From a checkpoint of a small self-supervised image encoder.
Model: 32-pixel images, arch mobilenet_v2, activation gelu, depths [3, 3, 3], widths [40, 64, 120].
Training: normuon at rate 0.021, 5900 steps, batches of 256.
Data: trained on abstract colour fields from 500 small random pattern networks, 7.4 epochs.
Rows from block 6, named by matrix and row number. Each number is 500 + 25 x the weight over its row's rms, rounded and kept within 0 to 999. All counts start at 0. Numbers have three digits each. After the name is the row's rms in percent of the matrix's.
# convs0: expand pointwise conv (model.blocks.6.convs.0.weight, 192x64x1x1), inputs 0-63
convs0.0 091:491544520515484508489511468471455486506526510485499503526544481538486487509508550539469470557484511536494441505505483493506524533516507517540475517490511476500486535518499511450485462482501510
convs0.1 102:479490493465476451498485529482491474462531530515456503499463525458491532516521539454519505486490527492528499509484509521485510491497494519461557447474499502529507504468505537517530516486496464
convs0.2 101:518514459547472498471501525483481484507517494501502506528526499511521509466523517495519489507492487529516410507473500512531505465551475484520507470450495469516528503497473527459514491477535478
convs0.3 087:483499539510482477516476444508499490478475491505465464483507489453512528495530493520492482459524483542545511478468483494490478503556519466529507509518485495467517514489510481497492562480517547
convs0.4 081:561521513455469488493521517492474532474512493540488528507504446487510476529487498490501438532484507548511460518499492455501503514478531493531512490511500504479477510512495479496565502527521509
convs0.5 107:518471520487488524521486576520508516491486520465535464496479544510490491536521503517513494496502492506514479480533459500521485486442461525498509516512489435470464489533491517464499496512476501
convs0.6 093:503496548481514482513500480452462507457497532453511473493525483472504535500536519522504494513533451505455528542456535487493504501488536471498520504505474525511508517470504526533522466512497470
convs0.7 111:509498514503488517522557448507498457456465495473502486469517515491470496510460466500519479526515512499532482509487497509492528449519501488490465480485513500520490541449491512478475498437485538
convs0.8 093:507475533481461528537486507457459466496501486466552484479540479485471556468494494484487506475543484489457523508474514495488507483519518519480454526491505514520474527512476494499518470487530478
convs0.9 115:487483492453518519465505514479563498507500518443504530469514482468519521545464508481523500508528492503483459514466519472482534503515511522549510499494504497470450475496518499500497545540489485
convs0.10 086:525530506515433468543510521473477488476512440465476488514504488481523489503469482522486471528498493516536466521528488477450488489468528501483529473505507523483507461539496490498533497537514501
convs0.11 091:504501503525470521550523491495532490499535484527514488479521532492511550543499506512514501467524511534499505524524542463465461468518520466473495486497513460532473527520495489515464506512554467
convs0.12 090:469488490569530456518543470508515537512466515459520509485562508493476468525475533510498490513504476509506504518512510480468477499525477457532480491505504466502525510485506516482451480485522520
convs0.13 099:500523440501463509533496494493484497467563540523498509529510467538478508477513520485491492480507516528507491460479505487471511525453482480568515510499502499531494558521486508516530494510524491
convs0.14 092:497515508497513498513476523455534496458485513497491454505515479488530494476509463531522516538496505553489479487501530463487527522542556491472543534499477481511515490502437522504528482501476490
convs0.15 093:535508529457490452497483470464491498459507524460510514503518472475497510490527487498508469482492473516463514508468498542468456495505533521468513477506444496527510484491499471508552456534502502
convs0.16 086:509520525508459503528501475494488495449530493524479495495512486481515479550500492469495433543524513520471473528522515464495474505490544540486495482497517467464486503546532528483512483479477528
convs0.17 098:515493532477522530510546520522497477503521482445468467507517492470480471483516516474503493492531506556464507464488516544504533509465529523516486528523505509569487497515500493501455509490500531
convs0.18 099:469459520473473501539495471487514520479496522444490500466540499456475496511534471467476517523482456461471513511500511487435488524514540480500519490510520485524497504515490519498527455517496517
convs0.19 103:469513475534495477514476517457495479497497511482474495506499505485559502515501466535478506519481483531475523435530497500480496502530477520491502542503496500563530462518463511544524523528479481
convs0.20 085:488486491504470487526532484497529535514524460538488494484511544474503558533500498504511487474515494554519510497505522462467477448516516475480495507489522450531495523517509495501470497535549469
convs0.21 099:502497512526516509484488486483472462473527498474444466498522483484501474498500537486504451485486500571521533483516498514494499506524508525530450522496536478500486514519466462499486508451554515
convs0.22 098:513558509541500463519450465485511460500511507485471484454471484467517471531518510461500482470531529477486515477477525482520473510499457465525502506537480470520479472480491537490497508505509486
convs0.23 109:479481460523480524452548501501442482496526501491480546446449514467490546505539495520504512528497509514503508522474550499463542526491490501518506503482480512508488500494498524512497461488525496
convs0.24 101:525496506524528514488501482494479517453529489488477537469511509522505465527496501489561519502503518475488515469489526507501483493494495473514535465484553523533551507498493467517524454566515519
convs0.25 112:497506475504470509496479514539504499479497501504509515512499515503527487490520448491443502494446508509500464572463483496480451449518470480468508497484460468483496487517499511520507484527448482
convs0.26 105:500506546527494532517526457500475513531484533463518478524494507525464532494498497507513512542473495548542460501531493458516521438528555484513481505486503538497502499487487509503484467509514507
convs0.27 107:503497524478503532500510500520496519491508502527501514466462599510518531542520504484508490464494514481525522499532453491505518512544501520487485512538548509456512506512470499508507501549510515
convs0.28 101:502493490553486522481491461532490416479511490497476465498515531496500484504480508476465495483477501511517468513461480499504450477492495484512518523529490482491490506455514489549536486541475536
convs0.29 097:505510523514508550510510536488506547452502524481507537513491478527490471506495480534546476493500462505499518501528522513493482481499443525490513438480557501529526504532482502497481464479484479
convs0.30 107:533454498472499501498454486488506499485473557508489504486481547513529487499521490502525475507495492540495489486523517478488492495551496511442530550495504513519529493474503533538552517537496466
convs0.31 101:491502491511502499521550486480503487509527490506509456492527500484482509508544508551486464491523545499497558549485440473498485493537465510508507488470499508512454452504505540505517491481528478
convs0.32 096:510531481521494553496479522515500476470471452482442521548491470534475503478532482482474497547526499517480472513482493543521483473476507478517484496493489477516500471499522473466472472462514509
convs0.33 111:472478487520436486541515494529502523499527521569554471485503467504501494510469501508455512491487517516488505537500454488452535492504488531497481490528501491524509517496478493507459489479468475
convs0.34 076:470490494556497491462489508534484518536463493470533482445505491499526450494549522506521512482503462422521509498479456477518502511502515533501513488484512513525528491480483479514506506499526497
convs0.35 105:463473510514475481519509456502475504464496503515518488492459467460515507491508481495470484461504481494548516469500464480472477514557506438513498512551523477484477506497497490500519522447523515
convs0.36 102:550504494514473528484457511486507514532521492438510479492488463512521501465528545499501501514517501491536489496460467531532498505509501517483465493518537481505530485506467474560457459510507494
convs0.37 090:509493464499452477510503556530501534453505534473495504521516546498542522473490510480512525485516520471531517477492505442513574521469484487502500464516516489484484492487479488534499491505509501
convs0.38 093:522486496489509465485540490494561479450513479489485513492482527529512524494508517563486514493484510531489457475549493454457493492479479508454481486509508493545463515502526505512508534519507496
convs0.39 113:524537512514488492485519495530492543468491555470506510468498559500539517476484550535512473494504489527525512499523478526558509504553498517503491483511515481481485498502493494554495466534516509
convs0.40 114:479508502505518526505464520512457511498486542458512485500504504503486489540441481463507497526503507546478556484476468533485507559543521498540486509473483483510503507497498540538505469476500499
convs0.41 098:513511491543502503519466514445521496514491505482518471489512493500503492503509467508515515506503519558476448493506508480482535518558560494456543531482525499501481491502466529485503447495472518
convs0.42 103:526533501489484484521543491511489524475493526464539511464530552465506469541558470500491486505471530471473505500473514484482498497496482470502513504484551497462475511489466512536512487534536502
convs0.43 120:525521571530514490475476531539495549465478477517548481499459527510515525516471535485479533509519498481481480479491510515458511490515510503536531527467501540510506528479506491515536493501517509
convs0.44 097:498533500470494507503493499503503503458486457511462532482497508576508532537491529442489505483523471503491531491517426508509542477500478484524511490514491507509499507518497500512475471473487550
convs0.45 108:507499542523438472476528480504504506478483546479509501519458476519496515511529489494492500464538487529548518462497489504511472527508455453493531516486484462508517473533531499472490514518485538
convs0.46 092:495505497526514495496482485537477483445502504525486517484553520484490529502529508531512474476474554435494488539508451496472491485522514490517511492529513488533518500514468509492509492559454488
convs0.47 095:506517525522458516480555539479490501559474507455524481490535470477536464494512554513479507533475516490500496522491509510510454482513511485505483520526509517518475473499476476504439499481501485
convs0.48 098:521509518524452514514474485493503468487492520494480443485489520497494462516495488510465515484524475535542465500495523537496471495476456476523487517530465450488465501459529496530539482506481534
convs0.49 095:524496530514480500500525516517541494506518510521470483478516503482538538473507533492484487423504453521474481457515500484475514494495486506454466492481501539543451525536502511488518463502505494
convs0.50 102:503490540499505524533452527491504538481482521505509500462471470498515451468523465531507502497539511528558500509521512532486489464490433498534483476500528466522483489530530511493509479503496483
convs0.51 103:510489490465481473508493533516513512433545519515516520503510469512459535495456500464521457486527524571512512522525526469517494488478528491523508491479497504487469516480511499504540485507466525
convs0.52 103:512528525431494503531533526488521472506538470516506470532514484474524533537488520520500482505497484495491499505492482548497484505488537521506504473552464517509535490549501498492538468519518547
convs0.53 105:491517439517520525475556507500462494486523499478482540443470523442498539524555479523523490517490499532539515528485519503475525509507525516496491509502474480507487497508516540524495474502503499
convs0.54 102:496486545474456499501479522510509465494479510503488491470553500497470503458494488481516496476497439471490539506490535515485488498515546520488473503487483494517488461541482508496518446530561498
convs0.55 100:490522510490537490560509450493516505466542501514542509497530533472496539531505469502523513507529487480533467478498455502540494468535499493473514523533509479528505465536513507523528480512499528
convs0.56 124:477447524471516476506512476443475519473500509441532473506530490478473484512529517473475459493499455497481503513513535483480483485520502493499514536510524490532498549488491524491561518514494491
convs0.57 094:556523488467430506501486504460473519476519503521476504499497476488505497548502502479508456531479546543493484481487479470507455469507532503489521495520525535491463467531511522495505467492511497
convs0.58 095:497510491510485474497505505516459513478455490513571538460481534463530499498518543499503491497493518497517485518473467490459495462498495476480531496472514494499478494464478513463574510515493480
convs0.59 104:479511524488447473492523516461492554525522470519498506530540511447468488493498503496496507461444489463547494473498470487515479470490521488488503480504497522510496458506467498475542470475505513
convs0.60 091:496509536476470531501498527493492517476523538502524496489471521516490502445474535512502539488484485490495541542512517487440520464500529471524498510490467535482537505468556492505498533501495542
convs0.61 096:478474505556499516509482507478484502511443513456499519462528530504530480531508515521502497473473492504484506480543474478477454515539448522483499551468524516497497442509506510527504494502489485
convs0.62 098:496513536518484508513537525484464481430514523549488499476498498503520516497455466522502453524488534561465481476535475474528475530497497533505495523474505490495493502500541524508506514501472496
convs0.63 099:497524540458511508515499484520507518471542553479541491497486512504511525507488550526517527470457482488507493562524523489479477458496505459495518497506485508468513498492562495492515541482478505
convs0.64 106:543476511549546526512502493477505510440498545526497501495481516501485479445517480486529513473498500532467462493539478495511515511530502470470505501536476515525520445466491528487521517512497509
convs0.65 112:539488521434510465493494498511480511479532514485509478482463497474502504500472493535511517457497506522484493486490462508521474507526509492481518458497518461453490539483455534516532522555486466
convs0.66 104:515444495486512501502487524513490470534454506499459517557519509538491496463502478459500462500505484530496569474483479516491522504462498522542500509495490479517513541477527486495497479526527470
convs0.67 091:502489511513482478523510513505530496466510522465502517436483566509522480483494491465484483497527469476450505530543508491437457494514508511506510514528517499463526482504520491476534477492466515
convs0.68 107:511504498566521488541520460473482506457468529513515486488500558501472529522488512494521523524486506468530487561518513512507498439485518504476482486526494534509525490495467495474484505518475479
convs0.69 111:539484490540495512468453528489513534505526537544510449503522496472500481507481473512485475469523506453467549511459526527484529479491513495505487491485478512470523501496510494458548483480531497
convs0.70 094:499502518547528501497489511533483513444491550515494552510541498501514551504505514494497492519462547472514481554465500502500495486556525493519507502493484514564517493508499500530526509510475494
convs0.71 104:476534498518510513483458489553513471475521494511523534491514514523498517497485544519528561488540456558551486529517497470533498519499495495517485522501521498503484518489482519508493441524512496
convs0.72 097:511471518480467489513527462469488483472500508463541480475490506500521477492508475501495513521483510510454523521534477543441436492521507512450524483506505468495484493504479488497541484544471528
convs0.73 102:471528475513509501510478538481536480486496519460487521503494502539544525521499524516496508494464496495496492516474463542509478461497455465547462508491493517570527474507491469502509518485544515
convs0.74 091:506471482573507501450498475543510451450523482494487511513533522506488521500468509467485466499435474499475510525479477489511478503512532496466526531497509515493525534504488511514483512504467505
convs0.75 102:474535483492501514569500512499492494481526527478486501503474517503437516508479501497500471534485490468545491482521472525494508472554504499542519550485523486444535486497491503521516520517480470
convs0.76 105:544525475480512497536520485469495467534508480486505506474486456512473475487503549508513483519483536534513475468478498500472522481505481508509457537544526452461544514514479511515497520469466483
convs0.77 101:511521563495492490494483544517529459498518517477490549514494504509505480541501510524449470495497507512496533514491506483520539496534487480518559504524495518495445491474470511502463460483519465
convs0.78 104:494524462535492499540540494499518495507510501501505431486517513483526479556505504505513464500539509511516530560509465482496510499545471494481520499440536524505463508492496517497499540515495487
convs0.79 105:483499483535509544475524513520530501454500484473533546513486488517511503459469500460511459505435470510473528499477494499522475489503494494440536487490535501493518525542483524490497494499486463
convs0.80 103:502532499455524476514486485487505469499508550536508516516527509554482536512511477511529513457494507506475521515471507482519462496457525542533495530488513488456486507517559520496487513465461512
convs0.81 087:567526461462516515528478526455491516490468503490484540476529495506515474479503488522505559475472499472492520527488481532482471528434502475501494500547493508525510486486527493506521509503498514
convs0.82 087:479507491505463536480506509517477538483471535464509525448511525455510534508522507548508536448513486491505530497495506514537520528522502511463485474535523495470457536508493513521526506540487499
convs0.83 093:448516516493464498503536486495459509443498536449500539427500498491492524513494491517495577510504503498490506507508516496482476497497526484507515474524460500483472521518471493461500521480511497
convs0.84 110:446492483469490492469539524523476471497514518505506520493485461478518484545526505506511541485529533495467509459531487500485476466513482499466480499488517489438477530511505464506508447535490523
convs0.85 094:466500504485474514480474525489441508477531562469532484478489464487519456518456476465510463500488505503504507531516494541527518516509509509514506561474481518487529469479461498509516496508494518
convs0.86 092:514468490489499499508504527503503496515473506476514536453516520453488477510484532489494507460499487499549554493508498504463481524532457463508522528508486545552535498466452499511466514522506478
convs0.87 102:469520508506489478523497498503508532471534485499524520473481532509557487486488498496535489502486500543515533505511481509456456451477498502476530536494537513453519531490508446488519474509493553
convs0.88 102:479508511531523499482486514504463530485497463506491462485526547512533491455487516548503473530544444488475513493538470511460520501530502524515507516551485494467514488504497492511472449499485516
convs0.89 109:508513502501494525482503510440461522518537508511536486519503537527495500501438503519518506504474524506528506518487481509448511508509561469506530501481492437514484481516498517539468514476544501
convs0.90 129:518515465508495529520501460525468464503483523436476476519470544495522507474470500500482474546513534493547516499531509465491489459487491508503498437492500525521513485512477536508512513471483520
convs0.91 119:481529485536535481519487539492508480461492496474506452540485475480512533480491488524530523480478542473507500467473552454504538507517488504502528506496507462511476500498507486475480453505462544
convs0.92 117:466504519550519496544486519483515530520507486456478510478509548497523512517508512453490502436492499511517474509526501534446470509534472497483516522471493517489539457494526468510473480489480507
convs0.93 094:500488508538490555464519520482507450518481519460527499457487462510546503533473502523469500524510485471490525492518500462508487499513480524478458494494519456510521511441496522512502534500469527
convs0.94 112:502534510492501529457489513504503537487525508455479549496488478492522505497502477549491547499458512529502504508484471454477475527451533518517461493525469515482499473500523489525486514510463552
convs0.95 104:525508450489459503477538509476490532516511474485484472483526554480508517487524532493540518511508521485473474471467495536542475497509482511519479487509525508502549493493486521468528549475521544
convs0.96 108:534469514514501489462479517467496479450544503526485478495468472470464490508434525481509533494496482545535495497529484494526496499519502505494510465476494540503480505496538542527448500503491481
convs0.97 094:503502540488514482515471521494519473525515523508506550460515539499518492498524520503466432491480498505546527491494488469475514456506496478507579479514486490457496472491510497500469476514498470
convs0.98 111:488487450516498454520488501470490522473486501478520525484521499560561515522487503471511468499522468521467524491532480472465546478486467500518478530506480472513501496460503471541476482501506513
convs0.99 096:548502482460492504511501470520489498444504519576512496476514545531452484501508492515526482490507492489468541471510495479462493481526491473546513511501468521456519495505475515479504536511520497
convs0.100 107:511496521508467503541535530467515562470486526489549487521475545490475480538494518513485505477506457518495514513477514486499499510476444545497523515495477488510517528527468514461504469516510535
convs0.101 101:486503495477481529510492511516497539473493567527441524504446552465504475499475479514516525479487493522490520504495506510496478492514458551446494482489497475454520495496489503481497514538524513
convs0.102 113:491524492509452477525516489529477522462559458499560491535500507482513450497536479502467516453457522503507516454495498492475479504482500508531474518503484502533515498494492489498507477506505447
convs0.103 100:526514521508518522484553485527489475500543535480484502512524469524485456536504515482484478456530569488467499491503481490511525486515511472509480494492536488547547492529484515517503469521464498
convs0.104 104:444488546574492504488544470512501466479480534453542443514511525500473490501505488488506456497504520514521506502551501487489489494524488500481462467506501512484468469513493483506515491491490519
convs0.105 101:488535521519491475485536488497498491458459498460503485460474465514503473525518469477466467457533506479524524488490476465479469460498497473500512474484474468475519486523486554469477502504462492
convs0.106 094:504492505498488532539489464501465495481544531495521473502502483475490504499526493486485533522509533458452526506522509475415502496526528472490517515510504495506529517541470455518502457527509483
convs0.107 109:525483557521506454517494487499481486470503528515532516503493485473485525504435500536526498513461451532495513515533478477463496549530500490497535495498500522532515489464493507521529506550492494
convs0.108 100:487518531518500487533507552483510511535499470404506483503519480479525506487500526494479519465491500490488514526472495526463474513502497516482488525518532524532552464507537493535475494486517503
convs0.109 099:512457485547522509528525492489523497528572489480452487459462463505496508509520498529533498556502501502505549562497491515507461480520478496485503505489469496503486498489513529497521500493470515
convs0.110 096:503516497561482516518528515506525555508493524501459477470492500501484481471480489546541526495466526510462542487466453494530517496501477473531485487528503492493488473468493525479521487539464487
convs0.111 086:492493452487533496464489507519527471519461589464494498501518523511524484494519497492515494484481467508498503494512523500502526466527458485488501514515494503572499501456474488528461525485496481
convs0.112 103:493489499495506457514473495475480493513502520510563538466522497488547512483479503501513523545504482502520492489464493472461489477515486486443510474469453471483531479497548543492531501505463501
convs0.113 100:451510530516483500492491493520506476468508497420542496526497498486507515529481564513507546479477482486539527512528490510485525483522452513490487503498502502539502478483513489545479514524541505
convs0.114 085:486525487501507526463529512493519484455526470497491543521503463505504508482454508473487460469466490478467537498491476471525504475529478435465496474478528501523529484542491483471491478480515482
convs0.115 093:464479492475515502475514515503496484444530517483537480503499508521546559499466490491515493508553460549459467474535495522482504477537479524529472540505518497491486503488521494507493472537502495
convs0.116 085:540507439531499486493463498522521535462503514510506548498500537501508501455491529496532499533520514487546507489474514506465503455499457477485515449495487510480503488493460468474534516487529488
convs0.117 085:486529501455468492533525509535482477468517503464502477433526516469472523493468529524517508483487500553486514477514490467466504461516469487485497527482511508535523453491504538484499536503504488
convs0.118 073:487463529495478472513474456505507480486497475510483465476490486459501503500541514513495499489501521535548491455470488502507462488525517476532493536526472488483504485476510473485508556462545552
convs0.119 079:490480508511523488505504478492471528490513542546537556467475539503504519529510475485510506505508500513536517499484471473449540526546497509461487507537496477536493492486533495489557491535480503
convs0.120 098:495469501509455472503503522505545485557500495510498500498471505538493485523475508484493502507469535456497459462500513477449513453499500490559554517493513513540485526506481539502517501482528500
convs0.121 104:516522535526484464517495475503516474504563485485503522466536465515503501512518508538479492513507518524525481509533515474486511465526508490493516487511510521535493490530499468548440454557514506
convs0.122 083:478501459531485481490496505523501531524466507451560522450538499512537467460510555526506465516511476443526494475496501470475480484490502495496490544489488492494488509493495490500548486501502496
convs0.123 086:490504470473476501514531532491514495508525496469467467569518469469489510482496508494501441494522547526500468516496503551475530498477488488492493518486509519528486500509473551516453470503526531
convs0.124 093:512501507519500526532508539477482472496536454536453502483505485511450490506485515460472549540509499493525497504490490520524458479487501468495538484522477531509515463516524519454470478473532486
convs0.125 094:490537492501498483515508486515450501453540497520501489464513476509514425492538488498484491483483493524497496501506513434496482490537517523486558480516476469532481496502439511515519518516505491
convs0.126 118:496499494489456470500485502525521478519532481520536472496499479518551499506519486519528457492468514544468489514507532518474505502523444523504513479476486501480522469506524519566479559515496481
convs0.127 091:484524465467526469512455523489535512503479477479470510471491499523539512515484502550463504479480472479465512545482491510502462504463474444490511476510485528475496484476482524506462464471480516
convs0.128 108:508535496543501487493467559508522510469486478508460490500498500441542466502516498509521518558525466539500465519496524461463516530494527482480516526504522498459518496513495496515471468515485497
convs0.129 098:544467484512488508556515480495537504505541523479479477507526508511513518496516517540529510543517489465522530536502472521534484474531482466481519531454520525482471511485559513493498487511480482
convs0.130 078:493482503544498447462541537484557491528484523474502511524492543509515481484476516502483508512518514488507503503532497494426463476517515495493495481527506504562467547489508479498501515507495478
convs0.131 088:510496499510473482516522547491500501496536533429447494544532435521518504476498487487509492467506516535507487513509491546512536514467483496500508516498523497532481524494500503563469490500514503
convs0.132 105:504543472554537501531485505493474523487500498489516525493473480470501446531467511512551496488509480480467531509507548503484482461513507513490472478516522509456468494506462538478511492449499490
convs0.133 098:494506516517492504492535511508527515507515469510498510520511535502507529512475531525529502484512512544498511520518533468443467450531522476482498507511498433561470534505546530522505509504525483
convs0.134 109:498437505526530534527469502532485473469487476501491533511518458458518483475471505538493479474480515524514494509454471526502482430509533539513500525541525493484483504496493502504505525484512514
convs0.135 086:489526521541474476511484490516466501467494503533517504443491517524511500541475482489544519470504469480482525481470483450511505455534484490521484556453495517489516461490501519495486509490537474
convs0.136 108:511480543526511489485503458480501492500566462460502525503498536525537492514499505503510499473498466516510499495492538503501516503503521514556487494496475505485498467459488547441517456511481453
convs0.137 101:517464445438464530477498520481484468510486486511482515482504472521488476470496491496491535468465520477477571516536465507475506529481485505479475466508467511493467490522512532491489522491483501
convs0.138 092:491466475462490453521511557524496511457490501453459484496506515475536511487499495448498510501551530528517501521478490467465534519479525524471521487491477513509529470485489490536505496478508468
convs0.139 112:483525540533496525505503523496490517446495515509500509476455475465485521480502520517457465478437482499508492525496500485483493507471474454527507489508477492482539540521526490560480477464492517
convs0.140 081:500527498472485513523508512506484504455534525533518500462495460463475471497493525509480471539471455486513473472500500502511544520525487493508477542506509566479528456475522520474531489524480515
convs0.141 093:537492519454484512506535507497478511434521520521451507490464498462513489531467468472492451524507538556506471500474490505500499521515520496434517486509486488519510489477516508495487510499505465
convs0.142 089:500528505540477527504536499502476497482527522515524466497513432504488494535524510513483474542454494549459491476494535534553515493513506502560495502484532473489491501495523530509479504472497497
convs0.143 105:498458499504489479490497494484469528449488526471462531492497568489546527510497521500535486464522507473526459470488452514505488539520520461515491513516465485488472498495522483481538491488475507
convs0.144 104:425532501499527497495498514510498504462541482531485491459517516515540485489514509540497494530554524482484507486510461531494495516491496482479504536477494459509503528483458532449480508501500539
convs0.145 117:519478504491524489519523509513521536489559500484445486521475506491532503496501484517478511516512464492531571506466509487483507481475492461508482512481502512491508534521505482519507575512442480
convs0.146 098:463515504502500533491501519498477488559482482478454524524525502503550506528539462491496526490492520523505491499499465503478483514479511498494494476490462481587464534516501525507459489503480530
convs0.147 094:469514501491473500465560513498503450492517505443513497509513523526534477507525514506494478488505501507520482550507497528480531496528467526535502518514529524582489499483520491522460521492495521
convs0.148 097:454510520506493489495510485500485525459488525574489542484490570503530493563470491500509488504474486506495499503489519510519469500540515525489505511486492487470505469489552488473520494510453478
convs0.149 095:507506550502476549513504539531471496549508511534491461486537489501553540479487475481542477443510491491496538505509503505523498470485495496494479510461475542486499490479481543517503499510533502
convs0.150 097:548521463526484531477509514503532489487509523499505524541517513499492519498488541503478497478522537555506542536534507514416515544516482487485480485505516492539495482486479510517522501492525528
convs0.151 096:503506500499511510468457512483516499471473530501517525497516497481489519508501547521508518453486473523528531516527503459492460552551469524464478556485522492533523476486532491512537500528520493
convs0.152 092:483512491520506503463508466514486521441510515541496520490493525490488484549481522477516487512502549467450535500506524486475511495496490482499516497477551524535539447504469473523492470543485491
convs0.153 087:456484480470522444500511483502507500497494504510488510490496504547432470482496574534494467536466506536485490484515504538470470522520491516507478492527510464499507462487506532485477497509475497
convs0.154 097:491494532470515533494487528502510455491474555484457479521542483510454470510517501524475468485488504546490552498532503485475526521515485497454513475534481529488490538495487519539501513472503515
convs0.155 101:522499509518462511493524530532502507476480486526501530459477539476545533508539546492504489452494509494511470522520522474460503457485497482461520508486509546494493510478495507471565499526481490
convs0.156 099:505511514493459511497489511480493513497432480503509481525536512508513445517499535473533486483496531574505486508547510478514534489524490439461506502503524512502502510468473475455503512510494506
convs0.157 101:523504489517505534488531513527480488454549526444451464491530488474487511483484493471490501519507515566492482480521508538508530500527465489498494490512486498534475505502490477513436500479534495
convs0.158 111:499522485489499479521500497495494440451522582494502506483526510553515499494505471486518493478482517527488516499488495468486505529484477522563500510484519491531503553491536512507525521460500471
convs0.159 110:546488512495490493467462531525475498517525476470529469471489507481470489533542517516540456474496504498504491537524487499524521501496492511499472498487513460557498499524453498524480542492443487
convs0.160 112:512519482505461514530495490503517533495502528484502519508555469519460522465461504481503478441467526560522492512556473474511465522506471507522515498477508514491472460500501504535531489508518496
convs0.161 113:506467504468492513494523530498486494510494550525510491516476471474483480543488489457475489464460503455527514502512459524462467447506515485474511497503496512550529472460503510499551504521483479
convs0.162 115:533525462485445476495505500480534490484504498485567494492489467412525491507494516492496484526498501499506494512502488509516520506520526489500506453515515550512475505482525520473471462526512541
convs0.163 115:462485509490504520532515527509482447474542515511462495507420500496535505520507530480488526479480492534493477518511529521506530486548505515492526491474507489567501489483527520516492531523497477
convs0.164 093:510518507507472518510501510502481475476480509471518490475552471534460511524520488557507500530484489538485513494477471497504517502470498508562453525510514493560472550529468520510481491514476493
convs0.165 102:520496496515481518484542505491498466502513497481467488549488497491507470556533553481462502458470499527477497491477471528503508522502538515517501536497512512530490557509451524518508494539506538
convs0.166 098:504515474490458487522513518482541532465517498512504528457546496505501524501458504472489468490513511560511496501503471499456490503498498503564501556493529517511494499534516482491510433486496512
convs0.167 108:491532487482514553473477490542518490478505513510464513492504489486510494476488505515509511495505478501550479527509501464475433543480489472507490537480553481505507520474466562472475478495478518
convs0.168 095:518515504520473505560521507464494499479459515488528500512516507503472462509509469521506535467525502544495519515529506519446533480505479522532473511469499509503510506513481585512468480503488525
convs0.169 092:514523508530503552513549506508496505527488541482520490449524485503512516500490529554472498541462478551488468475521483487528510498525543516508476531484503511517476499501521531510452463514502520
convs0.170 091:534507456485472530523496487522543485506503496493499450535529515501527483526502507512512496515525493501530502495519478518513520515570469478491543510432543535504472501500528500479502518507461468
convs0.171 108:463455500452497481489496498502498471525487493524502504502511504543444496494484555521506453499495497510484487501500532532470451528508483516498448502507540479472506426512500530496475494510498491
convs0.172 099:478504510517452486500492491519511542464487532457502542465514576497508525496493525516533504485466510508533509492489459492536537517528485507471510482509527447467486508478486498530500466525495500
convs0.173 095:482481475500525499455518487498484486518479557539521486511495487497475495532505516474524481470493546442508553485529486509475447470501525473470469471481522493482531509505519493507541478522491523
convs0.174 110:470565443534512500476499523498468472520494538476488470474515522472490490514476503504528485498522533518472533544473507513513530486485521476477486454482482459503479475507506517482487519451485517
convs0.175 097:542492496536452503518523501484536460500544493510476493478533478523518504448534497519526474487494484508479472487492510470514517500463472489491479477516482519539447567519503491517480481491534495
convs0.176 098:549495514520489498508463498483493478491498504503475503501456490483464476474490475490489487493450479491492522474466537399519509475549471510528500517501503463502482530503487483513482482518504467
convs0.177 102:477506500479501492522480506512471450444529545502524495480482469491500491511521520507481474516489436498527478500494492510545538499505482513503473523470531567491521472473497477469516485535481526
convs0.178 079:504515458432464483504490513494470502525516472450483457459530493478490481515516537527506477518483512493476496460459500470444514462482496472515511510491467520516502500531475522471490490491521487
convs0.179 093:506484498531485516482509516535512528529459500479526537444541553476501518468521535503533516491491512505525509493494484500486499546535457488508503503487526489469485496472429456491491474507485499
convs0.180 092:517500484496510516495496544489480491468513470495440499499492518538482491552495483512500497476531484531539485488541463517519557497517517535511458513522524493549471528494469544479487471496484486
convs0.181 090:526537474477504475471474521477452465502499466490446501458496523511477491524477563524486491488503500501537537496510509490557524479495506490515544469490474522529484527491473513486474522491493480
convs0.182 107:482496480509474523515516539528487516482515538507490511464488559479522487506549521493493500450534508457473457493531475478478516525511505504437523507531539523469477509509509506466509511477489481
convs0.183 099:534490501451487500511509510523484488486528497480477481547514477497464506500539517475540510486510539497499496502548471525492551471454530522486515464507485480469475539503455551487500504503481534
convs0.184 100:541518465451516504431504532486543512483519556485517498509532496497513492466480486518474484496499507506532530477522471530454477485505487487518515517553467543513507507503501481519470496488479515
convs0.185 093:547501538496474509521484497465488549482501508537504529551514493468467515460497544474508461520492537544510483512471513526496481468484534506494519474498485525469483464503538515503497473508487537
convs0.186 109:472495504484472507524479514543510532458523515430503488476521515512520497483534486478514514509468454524469509515544499496439496503539519491494533515524496505516487488521542486526516488535482541
convs0.187 105:461537514487501503491519483486503509484538502504502522502488500484506457498494482505509497500476436538514492494491548466473480480508443518455524453461517499492500507466478474530553480459517521
convs0.188 104:478524458527541508496491521465479428488477451492505515504487473536456488465514503496503504493509472497517502504481527527509505458461523506502488479466443496537506505472521528508477489501513457
convs0.189 104:538519522495486523480531505498473542511490519475505481438528490498514521504482550537504511501470465530508477502506459487548494474541536519501481542509537494484496506487523494495470458517544480
convs0.190 113:442553484537495538504483505506528504468539521515514499512521543500497486496548518524509508485532515518519515472471493512488478495477544468484515495483521524503480489485471548506455532476458526
convs0.191 097:502490502529489485460486495483478506497506483466485464480490472450489499534458536531492538475481482514512511520517508526544484501531473498436512460530499497515505447491493509528448494516527470